python train.py --n_mels=64 --encoder_kernel_size=3 --decoder_width=192 --decoder_norm="layernorm" --decoder_qk_norm=true --decoder_positions="rope" --muon_scale="original" --nesterov=true --final_lr_fraction=0.01
Rows from block 8 of the audio encoder of a small encoder-decoder audio transcriber, named by matrix and row number. Each number is 500 + 40 x the weight over its row's rms, rounded and kept within 0 to 999. All counts start at 0. Numbers have three digits each.
After each channel's rows are labels from the 100 clips, of 14976, where the channel reaches its highest value: "strongest on" is what is common among them; "loudest band" is the band of the loudest frequency at the time of the peak. Only what is clearly more common there than usual is listed. The data: telephone keypad tones over noise or synthetic speech.
# c30: last pointwise conv (encoder.blocks.8.c3.0.weight, 320x320x1), inputs 160-319

c30.45:447459497524600453544502555493470506547453512541525514493486469490468494481496517507511482504509504530479459620555540554537511541560559522403481460489519504441463480514514485444520393475487422495551550467504446540483468516481481417478480489573465572545576480546513516430507525527514514464517494551500475558470415503437466429491467460494483491469476496484513498515549546555518547475635524504432494491454565467548522531549526464464483466566585529551529494502479501483504471470494580
strongest on: key "A"; number of keys: 9
loudest band: 1000 to 2000 Hz

c30.222:464465508470521558510478455481524523436452515509541497434506482490545519413486508449467539491543566474506555493497536492489483488492455506445444571520530484505531519493539459563554549507457511490490508553441478489507476472495563515557477442498482523512555525460423541481543508438531432504516509485541570525556511509524490457531414463488439495499410505560520571469512520488461482497427487489514532476587486475535437389524505528478412522516492525557443488512455507485562510536526484
strongest on: key "A"; number of keys: 7
loudest band: 1000 to 2000 Hz

c30.244:500506482437446515493530462460486529490482480527471550525494490530427537514472493532472505568499450535525531515501459452480526498497496547497531558456532518500452419556511538472511513561399503444547472567502473502523488438490551566464451460457431486513462523523458493434460487509535513572494446514548493496515533553512532547509486501500561486500501458510540475464496508490516496445453482456421506500437524513491512503445460517512528457508484469508458538475463520503481476545464501
strongest on: key "D"; last key: D; number of keys: 7
loudest band: 1000 to 2000 Hz

c30.269:490509517580502436563490474545526513441531511467516569567513559523528495509495483430540530528425482554517473533513494460506529527506524502529432445405473461513447568542530464487511487544512450578501496426474514518451513519459472539487551573512448523515520448459461534493525473514504432454495513406517517468494410472521561551501549494502455460517436538522476550540446527454571569519419507517447529454557445518494480460585595505514440530545590411547484453458506468492508489546503525
strongest on: key "D"; key "C"; last key: 3
loudest band: 500 to 1000 Hz

c30.91:517475487530462519464523466506499513522441468534440529508513488547488526523459467478510551513505493464518495496461586493464435512583624407508489516493418474510482448532518531480482514507537547492474466451476439525500486511486492518496552573480524442452490568510468533462471482552464523532499551566492519557545411473554469493505537455516590571453546565558496473564454496469508488473572497487487553494497531491509482552444478512570545484481536551472511495537478583520525551492538464
strongest on: number of keys: 1
loudest band: 1000 to 2000 Hz

c30.82:501550599508526478494517525503539467482482473526505465500560442535529520493523524493501477482527547436471523456466527574439475576506535522485553524515479457478561505500454438523524520475563484478552457524555543501499489475496498508534462490537455573512500505498565521545504461509557474568511511551558513528469561491555527554492476513473482475510469472510542553474458497565508501520483471530529508506558525504499467488511480506512482491519536518555492495500475508472479454550473526
strongest on: key "B"; key "C"; number of keys: 9
loudest band: 1000 to 2000 Hz

c30.96:488546529483489496593569532494493450564485474500533484496451462575499471486467526477547569481429529503502579499565490415494463502514493514480546471493482485540482432520436476493437513513538450444425468510519524513478493531532484596466503506502474503497428464476525509429463519569454463497551528493484514571482457568509508441485480502501578475459468479448503482560518479520514519555376547499531477508443451516505452476553497482507542472508471503513511603521527495492542516448465478
strongest on: key "D"; number of keys: 9; key "4"
loudest band: 1000 to 2000 Hz

c30.110:457463458528434490491517458504511475451490569483519469477459476458490537499491481464518474477488463467497482479507534576528526516576516441510502449436507451489487472469527515457520476470511495489489524479460492457478518498511469487534509500484497487609520569558475459520448571555490578506470471480485498540450510522535498510540547515498462581594571410479470566497469502538509573437454458501548488524503462496535518510518456469465535510523558531512521467502479498440412544555481541
strongest on: number of keys: 1
loudest band: 1000 to 2000 Hz

c30.51:474425552542498530443452456506396410411516522443482533482524532550500473490557551530518504513489512563597531534434567484432554462560508427476500470498482510542376475429418457492509499500515454416515500524568502505488512484497443529457477519489471502473549519544462493475556467479495465548474573520497526498429490429534448506522501522496527500515405409512473481551522563554542460500475552469505549489522524554509455454434525495417549487475451564458465545484494431459450473506484539
strongest on: key "A"
loudest band: 4000 to 8000 Hz

c30.228:477468501457497486464560486481486446468539530526527487482465519437523466540489538566489488511472482462538504485465457441583512495513518488488518525493455464537428500540510452487494487430542523452477551455530526504470449533530585526443485436526491503547473479492495585536482449506524476502491495522497516471550539557519530479486465436456485450534508499499552524523534418524564524508569485437506516552539460431475383490531516507458457454472457464472551453490518477468456506471497568
strongest on: number of keys: 1; first key: 3
loudest band: 4000 to 8000 Hz

c30.314:510543467517517495503537549524475542477509402510531532523507578491478545505521469515431470512570510501498507534591421554505507494493488558561487511495522571445550482421543496406515507569482479493491522472507533487495522547433597476548454479470476434417461531555467487442511493473429561451470496447478588537498497481487467528518443453519417468489491487519478441444483519513496529556513526467472426407576535480426526536431489479549558522445431529517537527521485515474526459489574468
strongest on: key "2"; number of keys: 9; number of keys: 8
loudest band: 1000 to 2000 Hz

c30.99:527472428481516462522471483546498449464615531550563443466556523452436489504485554560503549520484492495539514527552449562468546465483556541464483506563489486508434536523503487475482423461469453438534538537532519586511561452503590468517405474557512522481478500506480439512519465480497433530419567507536599590452455507521469531438385446503497520501466537523440480469522478561462473498454518459436440488513562535490448525476509535575491461484512450550646481520471482531499549519513483
strongest on: number of keys: 1; last key: A
loudest band: 1000 to 2000 Hz